config = dict(
    model='masked image model',
    dataset='simulated telescope pictures of galaxies',
    train_examples=195000,
    image_size=48,
    crop_scale_min=1,
    horizontal_flip=False,
    rotation_deg=10,
    method='mae',
    mask_ratio=0.5,
    loss='mse',
    encoder_arch='vit',
    encoder_norm='layernorm',
    encoder_norm_position='pre',
    encoder_activation='swiglu',
    encoder_mlp_ratio=4,
    encoder_head_dim=48,
    encoder_fused_qkv=False,
    encoder_bias='all',
    encoder_qk_norm=False,
    encoder_parallel_block=False,
    encoder_inner_norm=False,
    encoder_kv_group_size=2,
    encoder_patch_size=[6, 6],
    encoder_layers=12,
    encoder_width=320,
    encoder_positions='sincos',
    decoder_width=192,
    norm_pix_loss=True,
    decoder_layers=6,
    init='xavier_uniform',
    residual_init='scaled_by_depth',
    optimizer='normuon',
    muon_scale='match_rms_adamw',
    learning_rate=0.0052,
    momentum=0.9,
    nesterov=True,
    orthogonalizer='newton_schulz_5',
    adamw_lr_other_params=0.0015,
    gradient_centralization=True,
    adaptive_grad_clip=0.02,
    max_steps=9200,
    batch_size=128,
    epochs=6.0,
    lr_schedule='wsd',
    decay_fraction=0.4,
    final_lr_fraction=0.05,
    warmup_steps=270,
    weight_decay=0.1,
    adamw_weight_decay_other_params=0,
)
Rows from block 6 of the encoder, named by matrix and row number. Rows with one number belong to one neuron. Each number is 500 + 50 x the weight over the matrix's rms, rounded and kept within 0 to 999. All counts start at 0. Numbers have three digits each.
# gate: MLP gate (encoder.blocks.6.mlp.gate.weight, 1280x320), inputs 107-213
# fc1: MLP up (encoder.blocks.6.mlp.fc1.weight, 1280x320), inputs 107-213
# fc2: MLP down (encoder.blocks.6.mlp.fc2.weight, 320x1280, transposed), outputs 107-213
gate.67:425539545491458493516428506546569545499551363528536477580501445572443500454476533449509546557442468518484580526462487502454490504582460546593531596559558581614493485558460513480633573485466405465532494449544392549444484612440543517466442449465481472479567530381606439545558541618458599549458537400410512537466458495502506
fc1.67:561411503488563500442586519470518535516457501550456490344547513470463407547533530463526451527539457513594458481401547465545470492494510439461507479522463521453519496541531478476453573545514481525441463542407504506543488490610385537582449500515508492471507550529413541540516509548552386539484539501500529472484549423443550
fc2.67:586584466403508446530555313672486519459577512530457476525524458501377526559566524466517613649673411570323639493457520448494451512426436610524551610459455661328452553407531480482486559406515450579498536480472523546478560505451452295583518581347504407530460600433629479484426584552548559421387444397392492368547489517470557
gate.68:581523444437503550488576445536418536409573491445490518484377541462491578515522564560398506526530490485463540462523550444426508492388508540522473429427461485460496525461551483486528437524436504445524559520553449571501561420482458469576491467502517432498589501484463557510595525388449505554442474514510519468581522510428474
fc1.68:447484528478421491518563527498480389547445468572654515394509504498495454537488508532666454481412447573516548455561415512510477473540565548398512470499446503429565435520494386468492492475482541484496478478462517451580484430549453512531538439507480528505396506532501494436447480600622566474613450539524522504531500589551437
fc2.68:535390507468526545524468502566562521447517513544564410487521519539488425465529490555521528535458475537484464470512493497501534474552537516460569464446488512503485489500514461511477476454503465486466533467452545501498499497560487478495540455512489481440511511536497494512507452520561508515580463553519545513495474541516508
gate.69:362481528545563470504538509476603405410521554532546522527522424512513521535481513554502488511439560511526568424514497450454379602623504456442508438420468446572541512514505517499446504501509536503472503562457562456516621457418476411497569475534499445579422524481495372471469493519508558556521533466563558472469455590500525
fc1.69:511452597475517528569610582487498521511446402522627558482406546485499555482365485542447472527578490443412536559569405443392449546539521521571483497455569398480476486557543565493451433467491430468482450491462488529465532562495495560552491501524460553516588515491543539360509514531529489500428490388438609531565477342554447
fc2.69:432459529418563491479532484461434421399357530460486575438488399440593481514417526418451439557456429495513416605506479491596531517490410514446564508487610479563458549554498458555574566485484490413458651568529520530474484548538543583540497414500376502515485426520415416412640463456557424420551596467536595584413510354542545
gate.70:387504451490504444409528472593442546497556559508569518579515484524520449434489591446473420464448412472423511540493489548548513461452497430513545405480498408480514486502474405545378536547478530461589582483505466548445565488521502486512500426436440463561389519496492541539551530460451517568539568489519526509481550486610545
fc1.70:483495442507402481519549508537508553489505535470560515546524457528536422503503565490538462484486422451419546504527484477517474448481486490610490426485421432443484501573473449566433539565448530504538600563554503619407462469429497507548489438379543484434466570488503573477539460515479573546456540471514553503413494514562450
fc2.70:474458439526494499490482544506526603469513517493508552535485475549527533416451444510505473514510556520500591494417506507483462444512458534545494496497490513497492496494597514526535524488493523477488441480534533475513476518561480464489481428529499464440497552468518545519438539587491543455453509510474517461454517533478462
gate.71:507532501363445439463391500440539553562499483578501517502484408454455443549492515472445418482405385559604496436427500448501618512588529510477456424440558498472494492572497442519399508510521512475471595496604507500531636487366504465537540554550452500517522586452544481547489650453428538498489491461456516532501405491412579
fc1.71:579550481523592428475485459518491518452556439495505472471576487560481542408453514489500462525564584464542470529435391502533519555511529548542519477538420461479388452422431557472533671571491453565416494479457403477527530420432543450519442483517471519446561494642463444518529478463516516627500533493500435514532567474617510
fc2.71:536518416528466454515442572458421461452470641504475520466521552501440475505568515535522504474473581480528423519398460466480549483517497468500479476530418473446534411475405453516487604525548497526437550387530579487485528467475514400488480507430560461455507467534422446538500518520494534526483508486478479492496528460533489
gate.72:459479529495460570502473512571375512488640480453527482507418480635442519478490375493560483527549402523497534494537579441510476479483562487393555451622539473496541446449425482478552580474534415515477529533496510546531447524482412463532468413476476429498563515423551532468476435495525467484498400519374548577500404488488446
fc1.72:433552487459474509505405458645371507454528510551430431558441438626416599544551450487552475511534346494542463479517523451430494519481452474402452518480466469465453484421449530500563468457484480546464491510443581503506492514587526443426414411551493494472568526461556512375514456596520540491461551571462530527563460503508455
fc2.72:442302443406504479404549513388527505408646504576632461469505435490458380555561527415655548427405674416486500478506519494635536537509498505518445405466557510678464529536512451460570514516577449519537441416463523589451509434452577524403572382376562416542578473414567547411522534537623440530469461459521620450481607435462570
gate.73:605317473463576560492535557432536495461481520515466458548583476457504528504438430424492493479530510437422489484453496456610524551438497458485495539434562378448496541449401439501473515480503466445513405436438492473510573396455630521610529554458592464578385594498466495524567499403493579477511495590493546440504523572537591
fc1.73:535550498540536418515470467550550432576558563387481597474484452416435458598536508463428488545501472442530593592492530508446445422485538584486406514605532608568341491496504436443535464458424523594514486585544488454470575535513329454423522484363365506418581435478575465515440631555548367584520508532478511464461537435469519
fc2.73:543350702480665555490309687403485397568494670425547403643497513274391489603475733532423431429364395624497614619428574431576386510479618540386379476481547499412544495486626384563502451411456528316563388582564355496547621474602620414399480591454370453502402647348506292525492552445483366536527407453376560352556521514689630
gate.74:484497445560455484470493481547514575536484466634485521543514494498541574522477526396442522543582432534384429469426481417444522586473368507531514480467537589549468510436448453423532502520578424490475499448447569529499519493502466553470514501424578502497409592515490506439506543518539478556473398538505433495456522502564536
fc1.74:503613504449494449512534489558601507461406467610503554522528523580515526522480443398528474508573547514447495566422456547385482566555463517601459441479532571621485521485420557531550497506474513441442450391518565509584478593492472543431505559438529563384507549484438483482578460515566545554475480578534506546430471477475513
fc2.74:587587624368515418424389623418482485355503558530527428656580560427570525503566306376511486435593385405568396556554389552603422519448683417297546558491569443594584358453495495397595448347514643412548416519457352527482502488585530450509488576494450562525536627271452550466495334449534633472420505542500572479505512543451614
gate.75:422543446530579378557515513461543561575491498486430509418456490514457466509512560391504416503472460486444529492510434474466540553512501493515451529437554523505491534449428462515407570508539440505414481539440485500482449575466526493431476500527572557492506521471542522550419558436518504501444448444445514479498464489543490
fc1.75:466479470479541540494464525492510499463441426470512438453562539538479495554520510524542487489518553505535516462480478525543475419551480505497539495520521547421472513546499567584489563517532640474525545532507535539409422447555504549516476502423442471465522538470515515563557434489465453508476503584469482508459489563440480
fc2.75:479500484470558486487459486482484492501530432480512509525536452549515480475477473513486489511487471534508476465497508500473490521454528537492564482494501542478499519461474539467468485514490504488552507529487530504460466467520469533586461515476489479497530507503524517504514486455488500498523483500491507520492500530506496
gate.76:532441501499566418500478519553530498408508486443553491419532490440489513419398535444498540483431534520485422543533490515540537473448420518393581517435517476518454493508452487446582427467544450533437501466588499444459559453486509510477580427499466453508499394481407556476541471575508470507555490534465560513484591485491554
fc1.76:554468414505473452569521530495547461525518488513553483474462545569509515441465481535493508499471559457509398524532535532524559519496448511533563436462480414460439516559508493490436500428532454529456462379604448516466554572490494522473516563500454416543506515516501446561407437522609493482548482560461534545471503469530574
fc2.76:534471550492467526461551510425511484553482525491559496529526503518520501458475516529504485539471532483474514498532535504508457444514494379523512474516509413543500528473477530514480451522511480474500475539486518555532542455456457497485507558432560488459496540427505483554426474457493519472522542544426517501472536483474504
gate.77:405572551469537373579505456468572422518497521432418568469583515438515532523514469487556487568438649436455440555580488454506439470467528493509484426534454449551538488552523559450463543493418445462526453493501567542511491518422603462477436451470495541471537445447463507555600509468561450547458492535491530443543434437449462
fc1.77:513518528597514403499490562574455488408478480406481423487449485580473507446518578547546518506493588508441484528422513493502460492413508445490442477513491528406508555519565494424532518484474439539399497547452544447505465480441461440524576532390618460514515535445456485526430507436484511437492479445542497499557537488489534
fc2.77:492557516480482506530498526480510482459503463468520482469470482538475491498536493488454519570514452454488496513475483486494486500482533486511501518488537537514507476493562490530525499461517497552487481500497527501486506477484506471490525499526477518531512519458511526506514479507471481526464471553536419520541489519484526
gate.78:506482467516489467455572493472539664541483511500535502482533493519511439514481404517451443556425519467484518526480501460588492515481502426508536503526589430511483514501516537424441523408526489466504570510527534501468469445484522529525501416506474558504476560581568485537516556460467548568540501511459498537503535477529506
fc1.78:565554473529494566556562559483487537501485527480422456522537594530466566459553536495483405425532451468458510496502495574476552450459574484449522484474411494467538434527588452575480518551530526505556401553423549530487564578522467548539466531533477569607506598508530481596474493522489506482496520454368432530561311540524530
fc2.78:502510472473470515519551530509497474494501471529526504480512518533493519478493509527490468514489496489506480509537518541553531491503504469496543481505464469467521500475472508530460525516499482515512507466483540552525521514502482538471492500505492507535547523523486498488538533531498486512491482498454512505560428500510495
gate.79:530544492528492553552515474507492545578632463547465489531580602502458557523407508474530444520574500526547497481462464438342398523629561482444456506539503477587468509523449509546431486468515417386532434459598409520480530527425553422553496497492536482446517517405549561444537595483456524496477563450554470492456413438522574
fc1.79:538592546598454474482500494437444523488613466540404463519576499429526535554510540506543481566400459539527448520469487504448497522499490514474435548488432478585542511419420404502510572515532502503521514537528605468516511553427525546567520400402558468505468385648443443487570530479569534497399490501527568573496509543478469
fc2.79:517584550462346591531554460523469553538569532536495544533457487573519554518463507491454403458453522498521531415511499430540492609531518562521471554512547525491509436541468497474479495389510536494570474491541583632510547471542415517576484500469591564535536386507554605530544598450523572530498468421454566498471416617397408
gate.80:444509511542567480460582605528567492516581424572469507530567488491576499504528492488542477547473613504454498499493568468666460466502514502479485525554556507472511623389543511560477456501472533479548491510476532455498418525608596470459532504489531483531451483483425526449418507535471485375399478528524546494522407491419497
fc1.80:564453646509430571561522518493557544436443477552467498537533453474458575618456545538452424489524492507477517471501494516512588449492588495548518600501527457449472508537574483417605482430407442476481491516500520516549497491481487536534578516530513483519489492504552376561509591574536425560486517524520555564513508554497597
fc2.80:515522550523554518504493459555585535520533516505389431543479495473529479545506553481514544527512488498496558434521587499462530528488518507497534497517493474473495519499509501489465508511466559511501439487551543496508506484481517496496505493507599416455502509482539483467510495517499497520541529481461516500473531487553500
gate.81:572578549456531536502441534500478525575496472491462535444371496491517577592516512447511450491549466490500501473547443566461515454514439497474509460525442435505472586506525564503569467360559532559512466489403433571509411510447506454459463572389499586544424611365537437485527460438532588479542494557497442310459499468481522
fc1.81:559364456514350443449520502529455531618524479485577421534478479562457417451446560494498436454488468557523573583463440538568555470475478532480417432466496519531618394562544430533549614587488547491469544430621561444573543486594530573481416474566523487557501349670504555590451520580453383558518600451537346569560457530525554
fc2.81:433552468532480313538466503474480471444588382535569453522445532427538514473478597509440506471516424534457562479504497494421504547468452461500508454458512624549449525465479488564501550616483582544433542418478514523598574531479477563475571466484474352537596489501377493550605600518402473515583511470443553433567479642528565
gate.82:455542497539497528428463457541511513454491411546473416611485543513410515533567537525518437406503496471510483428550533467518469459572449533546584437568554505486485531431493503532482618504493507506517532554541434500501489465511529502499485517493509423495432484538560412403492571472468481427552549579491552443383501516491465
fc1.82:567529477446582428555492480428473470396444501474583529449564516556475459578514449476486500540535493442489545448532507540522539479495518483443456482490541514567560509463584397507436532484497511503481590507425521444490469430491558471503481545456490507597604493470527490510587447469552398555470488474570508516481474523541412
fc2.82:480498526451498520513520522500520525451519507498506475515529488506447489515517484533469488483476449498487512503484499495523467514499479504508530487520499513542518494501473510484493471456464520501560502496484475484472496494464514536497516479517503528510507493511540520501515490481522514510509526475512512544495455483529503
gate.83:484572510490593414480494519497477488413467452486432383554527453478611459496497456456424535525472425520519592440479502520536491489508440416488456561503556505548422454537532424515523550491457506517501432583455477559485544477515472519520541503461521495506561556430447588486511501541491452521531563451494450462443544454539562
fc1.83:492496492543625425495532504509556584368453451464439492502553503470567583512481465457505473539508508525532554510552477507548484520555424378521502485488477451593481426499482477528580474488535480491427506616493519472520538441498512454532516563484440532480495541462425552493548484554524520458536483550461429441518539440549511
fc2.83:536501416433454530448474559603452390478370359455531496527590494514461582504444503488457465562518514478562437534530539538441438491562513410512562557453529466565521468545497508412532544542467509422493502556478463477588453483416473486511485562461473422475387475544538526547358384558499500529470507455402636429545484529497567
gate.84:472465482531537544577555511528460536518536499553489484507591478553565490435540600532541577440489472544477472550454496492491460427501619488513448427495530451532553495486412411584494434463505492435527482430521489404406444491504538528520482510463426527546487586478502592366476487472542494498514465488492597431388550515535552
fc1.84:463445422483542514522527489443512491444529533609505552514575506485532460401491548523528575531472447586648578420486550537486487427460486546473398496459457520468452457446519449513507450463520476450540459428498433485578567530507505578500482530499486566516480384492509472551503476505554474541498477449558537513435539431500570
fc2.84:468524530534443508425497517474485527484478471528463533491439562506539522490511453492449542496472496531530441501422492527419505523559480507491472503478549525466513478488461470502470492549473490500519456499510518475468516501513501447499494498455484495533563484459546533476504508500521513500487510470544526460495513481478584
gate.85:571416440594497509511402541447485512481464487565516566463545531492500468593501496469501522489507517476510438517445483510490533466556448445472544519495466570594523572468548528421554412408461587473561473570525445524530537623512462503576415408478570506495469484506526569459525480481499477509445463473548411479479536530432465
fc1.85:458560437483492477610480491466442508472491528531438506618428449505500500398475488468550475395418541613570480477467502423514490518513548428562514499509488461401557478543496520523490510500519404508501495475447511487467489454504395492471467512434432427431435430472461527582504571511500587501571480527438494477489484580573510
fc2.85:484567511498451529487526441491470498436456520525515528494435501444472414505514464532473487474428569537561451464456533532472405447502549456585478458496489446455450500499559568519511492534428484562458470504525521498471423491577458475492561490444500505489482514559529476533542471502486549494537534443535441499507518508521542
gate.86:488547503479495499558494415529521557576473486499460569502382567552497557470514531561506527478402498450569488567460526471410478558472485501520572526485494526534546596419418472479558422531412530577560420566466645454526456512519487490502496504539586389427462560432538485551460454470461631521508463498473508479516531535573572
fc1.86:434480439501436506520517581527410501577462597594467475498429505495472512459518524572438539412559485464609550447573483417506533482475452583502484574461506516454495518528539533520369523559488470564603491535450393513497504459491505575538531450516516484495522513562458464417454499489443491451580482613505541525477597484515484
fc2.86:470475573498474525518495340448546463554508484503495398564478492575570547433441488500583397470456558509549502495460557514447587488429447484414496486580515572472415501495566531429453453453452574508496548498526483518435495492555478507508506521542491444529494492574497498472499533504466572493492499477556577467503535533491569
gate.87:549502479527583504531481478466515538536449446521517548480599491529528494521446415633401470517531440478470482508480468434522455430524491422489499482426595416523519534552527466418327491481559460453490517465448468561550509475466509467474613465467514541588506579453539463464452492505505494505479510511445458504487466563421433
fc1.87:518408408507465509522378531379564408481554433542553601480524523489538490499509543588516526533607480492451510490573556579552501483504576534488494537518528633470461464533416457457480488513513476481502489628508457498406479522579519471547478518468503445557507588588462417543564405502479456586487577523547453482494447525525501
fc2.87:475523456508566435482392531626537648450477507561618508383553521564539382522541414556488413531560529417501585541412449358482605503510635530366451352449582415518496416539250491533409500362590559388470380536616453452678581560458465448469526524552593503476499576504687554478480573511425524542362442394405521575649602458538524
gate.88:479491500491565440497497526492513442492537474487435584513507539459482539509469490555486507576524532546497467616495583490516473459477531517445429577367459479467498558474551562510467496485497569434513503492505467488471436554625519512483538572490562529526494497579478543521419511525530506454477493541411514585485513567490532
fc1.88:507510469515493511502545505448514559521455564452531415447499335507432572577433529464604568487508572477533475421481421548535509486493512656488558451566419503495484521453419479453525379475550485556461552544570458528509495470419504454442462521520399453473494496447459521457562496485517511543613557440513459570609487410460534
fc2.88:444459462525542501460454564382511486534458609467453435486498431501510436470509589545528506491486570493439479407534524434458489503547450530511522454630442458504487486506515556452488525546527512480441465553462496547395457516494513484472512503470456485515520466539516476560470463520504515534551494509494531529535440453473482
gate.89:484551506409503449535539546517498541444572466553516429500565435470477441437515506511510473549417488530491526557508536615492469525514440478501525553583500536522469582495485458538496438492375485484565470409486521477543556455464526558496554467542425479511468392553532473575550524494598437559548502464527462390585514426429510
fc1.89:536526564525434480495589456429568443504418527467514536449435486527598505513505487491397541473410433386571544531537553407500443425488514488411457542498445491539472449504535555481527591554568490484490520489416496463537530515602328549596451541362534493532410537491551563496526519509460604500520506468613544492492600503555590
fc2.89:473537459465534441539525544559522519438486485493484569516450432557520518463356467587517535583418502471502506504557536506483470505468540523545428520558487425493520509428391439616567592528561503464525420446421401543439464493593381555539464555512555484475521498443579512534515519471507421487544422518436527484496500493555592
gate.90:645480476489567486563557476483460464491475476476561510483620553499571472419553538528459491474469474542474561464516478445425472427559472546528436531527459499469452534430504589565497528469447512502466480652513490391516532520411522518575460463520524538472460523420486384468508504562500474531485417503551451474530426478546568
fc1.90:536529480472517470483441504464488537496452484537449505451500448466394549501453468548501537545414543440537518595480485545515582532484483409527610498444509583486505415560586468526485488408492474534545573453577500502464478476533443460501479584483454525432473499582488425563527482604496440529563444551496487508458491543502451
fc2.90:409491548485514576434584583444503511461465483578521486555592458494565556504529542503592452491560518493488513526474418473501479503533543513543503535568521497465498469584539584446417456466480524500470443520392491574583534496475436469446584400564527502556517511409487517565499442478513507445528450444530458444358488498488443
gate.91:540482419547451486441586487444433501418544516491502500450540501536424539483515515464431469578551492414546493513486562448465572512502444467464508440547567565524413635534566467497538461525464444512582516528468497382551495447430460526521459528481558528455409456528406533432574478438512455533473508575474491412527530489485566
fc1.91:425504591397435590577558508456529510534455546546501524537501505524563466539448587561522448457505425553531522510561550462493446554434465439509448559494473465444558480406528560488442575521526466457528511427411526508464516466486481434498580448581388564487556546551567529408497533490496485523498548500538581563456415442531569
fc2.91:480514497455525488550529491513547488532519477493538475493506509520518503469536451533511529487533473493458523496536498498487540437571469580485480489505499489511500512463515467508497506476492475483485483489498510448499525492473494496536459466498450436486515485513475526493520468485509479512482483495524522482525483500496446
gate.92:530512507454484517528421490448440448505503474494412531501503442410527507444498493492566557476463438535491461578549525513538467471480473508377515546482528439496493483499505462489487534492510603432460586534457405524412461564541405429433522546521543500538406417479520439530486524545476442419502440556450537442545439465592546
fc1.92:437383504447493487513457461378422494527497462494353575422487429474482424520447619547520414459538513493496431522480457461519420477522483482492600496510484471558569469483482456461468537453469546406526606418499466573413568496416391474532494537392531461499469442431568457559453456539484455327537476517482493424586517517561461
fc2.92:552502565441541496485495541537558513469352561540413464545476589498475381605352327392543529455457501520519549478495432527507521451456588484507512423590520661482475542524500428316440521482662591425543474666450605541524495500468371507343508541411503473502520429381535502457509470440512491497540461428345465496422588489389527
gate.93:581531535497504417534476420510463472481521496505552488446521464372461484505518588514474397513432536519591515433551503454496488470494549455518429536514503519431573512495481516522535506503565451480515585460540521588566505476567470419492513409540478548491456426589521500482531476427576471482511559559452556533469535550498503
fc1.93:440534502519538544482544544545567502515504612482547485495454558493470491557439521496536467431534470478492547455440428566442506468455460509531463462500478444535517508558503473541481493473458611571473550498516540557470383517459543503555497541421439547465453528529439526509511515541551480479511496578521489444465434557476477
fc2.93:537459483492524499526553516430539512505428560473522506508505542536505514511573460439445525537523497462513467478491503492547431523565460461546494465488512508562536512414542491539509470493534532516522445560499536476469520411452429512514496569473561554503520538469450484479400550513485538517489461573470518517456502512461514
gate.94:437466465387510468403429539493564549591417458501476491495519469502458579535536441458599523485438509536479499500608492493603449510511553452517477476475463487558482556427442479457528457424581485506490473482452512518548411499515501592416469487554561523517459489508493426562513582517575512492532466512460507411534479394545556
fc1.94:558509502419520505574604501497519535488569527621559480478556424461473496516469432479521487580538543595473550521586544463552500453474500588542531508572492532468457522435464563485426560442495466522505507568583430541450492513525426555434529496552610471520554508458468607577534582514476517550438441472482515550515503492427524
fc2.94:506507480589650394457516584475520408553551473501452405456666626520577505448541360587267362314519525609421390468461584452400615434559495598539515422423493435446518603487557404486575416521479542541612607340542554494659575384512538554569398470535560480607526401405447541482482486575648617451450656446500422527476454482488398
gate.95:489502465564504378502474530545542544492519577505513639427492476486532512560567488518446527501458522545572519516485524544583565453470511508468467517534453528619557579483540494457533424547558585501440539500475452456585597451483506381453477430609584516539544316485436456554511458408601449486456399427468442457498434582383548
fc1.95:530468564450499528505462411406506468481484484538490467612518520540548422504540495518395510528490485513475439530498550455443549575471438463458551561472452478462457448563544488451537549525522446518465527543452471508498431548478424498520457523462420563488476515603520551513560456585538544445489519488486451430422459464546457
fc2.95:470512493453504498461464425443594468472467521552500510512530507520561540538521446480505499487538477468510511451452517540481499527476463520508514541491511500514460479505552521483508459470550428476478536487501445513518453507487509446467504517432447482521480494527533501497501473464472487455442507502545464465467455448477485
gate.96:456556491504514494505525508520508490503473508505554476550458576512547482492508467521489418501520585473490579562578504519506507485526505483533499465374447584543485459496481549420491395459416525487561521550477532575531541430417476504596465533456536497361558463473618576540497524455453488597586540449567557395469502459455497
fc1.96:430401533437478543475537494485516490500604510543513480451440493480550526635487501458521555532453571499460572480430410542467495633503487503481523492503533553474548548504557480491435546529579429441522583520605537571533491451526437534442495432486489532538553530459429500536472462478493504476488507470461448497450445470512500
fc2.96:448465507530508508501542514471569524462644518535514401439456502477487393499389492571528545577419467606540520386478406456464471495521651465495509453560485513524469525466594527475481439491448480549493556446522587437497500561501447478502495467525565527453671615492492310504502504520526575551520429537527510405439486491535574
gate.97:457395570543445533487537492572465370549488533461422502540466507527418579569508504506457484535497464487511536482558511453526491477457537454466457566524526559411542564460524507485544476659508395493459473512470538477456465508482540518437554516500489515587497441562482443518571571546591479573511554462441571577524495493524500
fc1.97:616502490534579446426495557481438473488560458492495527495511465444460573567524459488446524465513464449474464529383416451477451474557470500488408494504454482451548450517464567607426576499528568543545452488528530521486424535499548470449482570532558575445454458488458487496483514454488593446464485461506498473457493453510465
fc2.97:518524482450470483511464503472516473496500451478494505548494480517510494506540462497529414510463540484484483511494519479475452499525521528507511498525503499490486463492476545482486520487467498503468502501563514432459511558484534489506514464545517511543495507503461495482484518523471536509514491488444499519537502517536558
gate.98:508495412471520455522523430491492483488521491525508462515493577512513544540467467546517508420519457461479568600502484467450392525452433475380511520487526551470491517458500544601492566485473546445556553444530563412498508500467569545547503534579559538523371593469470511498511518453543533476468512504427530490447444491465625
fc1.98:542481494521511454539492527489483496508480471462500491588526346570493523466500562518550487472411565476422524478469424568584572454479536570481476511502405385504493412539473499518510472512501480491467513482510448481456479511545530573463578491457496468571485503486526464556558476508480514526487551535575476519540579524446615
fc2.98:522471518516489480541507500502509507497522484513483521514500478526525501485428489532471489478471507493497538496486506513515488502502460538491499487511503507502496488548517511465532509503470495493466472523485513535466508520517515494493556476519485515482504512473507511494516506493491525505494550538537513471492515482485538
gate.99:554607523514504514489526387571503457495392582524493485456529460514418488502501526496465475563558457486524557471433465531443457564557497548431469587511601527509409505415473562468471482548580543607519547497562650501407534489442510533566540479482582406525444594522541529378437412484517380515530507519550488465353488525465483
fc1.99:471555398452476500546407508523486495435488469513374508542539537545458504479511457569476465523519512591575431452545482444543441553555521468438466474585486527514540559424479554531523497538550442434606503476498474505545525586506587497532486548508579530528543487468503572569541575480451568586590486579467517602541448448512461
fc2.99:456584543409476407506514495520542429487496479507405492524519417503529539441504519447514449449609523508491493438509610509499404500503570513440486561558490473481451534462509492564481493503506456467563389478478566468458430567532491498460401557542527527411578526544499594507526417465532418537491542525475477520400524470487446
gate.100:431452400373595501472504492418441448521554508472542534553503490436443530566525433509466512511548502566487497495398604427526493498558496556411554568418473522563457512612500512417544449522437483525564474548522445592481487477490495440490499430509404540558535452435459457554466540566470531478516543468556448446529453498500561
fc1.100:464417554599461452422529515579482498457460472370528482523531610556471448464481483441462543478404435461499565418463449601531486489429537382504452498530520489402580483436512468527513532414556480535488530415488477450540499491431525522452514433525561492549482506550500479554513411519542525550487464484489509519506582584523452
fc2.100:439492534593496431518556508543429569462476566540459559480512603468540520605491593547464556540473474361476518460561388523537518513519456540511524618440544400440472463390562524472589495489563553458565479440417573460555510498505490537426536408567548479527576462510473478401585569453424459545524420434441430498531521406502427
gate.101:532486452552584524476468480508484593488479514563504481456516509556439567443613452495550548447522487485484468479398530482428403447511431421521520535590518506497573594480462520495632509492609541522509514385635411527506500484507469504405479506463480504490529598502515544536564475508547509496466551507554491509476422485474520
fc1.101:579507426530564473522556479503478459546571475478489483463471512482526542500560497436592442448479508517461522559442488459493440537496479510558457412536553453440531574511506434520555531567407474468496479478573548523523444396421480535576518544508441462536547566514492532440529518503521527554520528439512477513478577466550528
fc2.101:522478503512522470487520554516484519558595443489522440523486540521548448512490476510466504496465501502500532446510509464510547508466464569501548486452435548498477462503558455502554508552471476502480466577528483435459520514448497486522453524489540523500571489449536435566497532509518487502516532484534387548522456536490490
gate.102:509566498412537419477523595565469458381398535598388555520504519499572599599449449608415395510495447483402439667482412477518523517458504528485529437487367479523529430515471531496594566469462650446575461502574500443525548527575449555427490490450433478540391519473503410582532493467454364470533532530442523515480475565472429
fc1.102:565443474526543506533427432480443536586579518446499469500439485519562456401538484495545484517434565463581492443437515556647420486487494566471429574537565479459511494493453453540494470573554389441494540523425538510490524511437506486586441575402490450493532504573579500384446499589522575561560521600580453479536550428639480
fc2.102:519447486467522412480424417555511523540464462498421441505434466545562601520495626460451547563452525538421534561517501481566440523540478525543439460548539598452446562564468515538473535456464483432452565571552590592585581511434500426518455525537467586548392394555373566474473489518455513479466530528490398518503426492620452
gate.103:414533508549485542497535531525592545464497462481480487555580530581592527550478476427445362524568489503548534508466545584530448445456508485436495447463459515622470530608474553593518458522464516522481564533524545397461469440571425520457475490523495478593364498603475482494491521469500508454529567523472439438377500497508507
fc1.103:445430482530521492542542532422428538460594582533571510482442441602442518509444537545502571519397486476478467583523396549515444512559378500565567584520587541394519509488491548471584519477525475386502513573461475554488547523454614579535499442482476500487641535426449510565489498503472424495647491522476526574528461460580479
fc2.103:541406438486545550513590538521432546562513448483516523499559388583487548603433594517561449519473435428504495481567480415476567527482527486487556540424491512537456557503439445574483456397477515502614495565566482518496546475573560547538511410465575482484461528599458490498482506580566507541550452494461479593458478493528482
gate.104:559614590481419461639368517550437606468536516472507390493460495498493493451490497561482568468428430498539451504522464477361542569549529592519567497465509504511470556499563537565458509542516439549461448620553378485484557510523483458521527415544597480501462576583444517566435504459440467533519433449411485440477543551473491
fc1.104:485478508520541502477486519537474432500475422567438503526561505435438477447481515400467495457476519567537484530461492558524473493450416544388515498502476500550526461419434475527531482419522566494505603475500564460514529501549456481505537466555451537501545504495551476469584561542523539562457512469548542543479486405544444
fc2.104:526471511538607466490445507511464446522472504543497484573561513437491450461455514508480476461455523481485519497449532469482510537503440510488520535488521526507485519495572542502434523472572560512475501559542582498557470517462536521484541480470438472543519514504492504483518540459460559575549408465472510487482503532544520
gate.105:516501549553474516515457557484604466493527490541528531437472537471531477522512529505492483543397459519517462520472478488497492555557514597481555551411552505558468449532497542482508577514534443512454494508526516589534522478504473534584503533475539467432397509498532616502516487442613508575516472469479481491502463522531505
fc1.105:439478480496480429513471513454451486506444502460570443467532408545524563525525403543486520555511534474624559446452490523497470403453476508503494583501513517445504472537490527424493519466525521455505539549438563508473499493438545508525413465535564495529504530575438530473509611551440536516488530509575540490486506502475563
fc2.105:513416567601413452476494495503399503575508547481497460604517509418518609420496535401517469595435602517486378519433399392441454472554486546462625459393546515531511489520529483547481536457479511547630540457452516519407564500456475605446441590523573605512515521468493617371625515514402500553469451551565496523511441469508464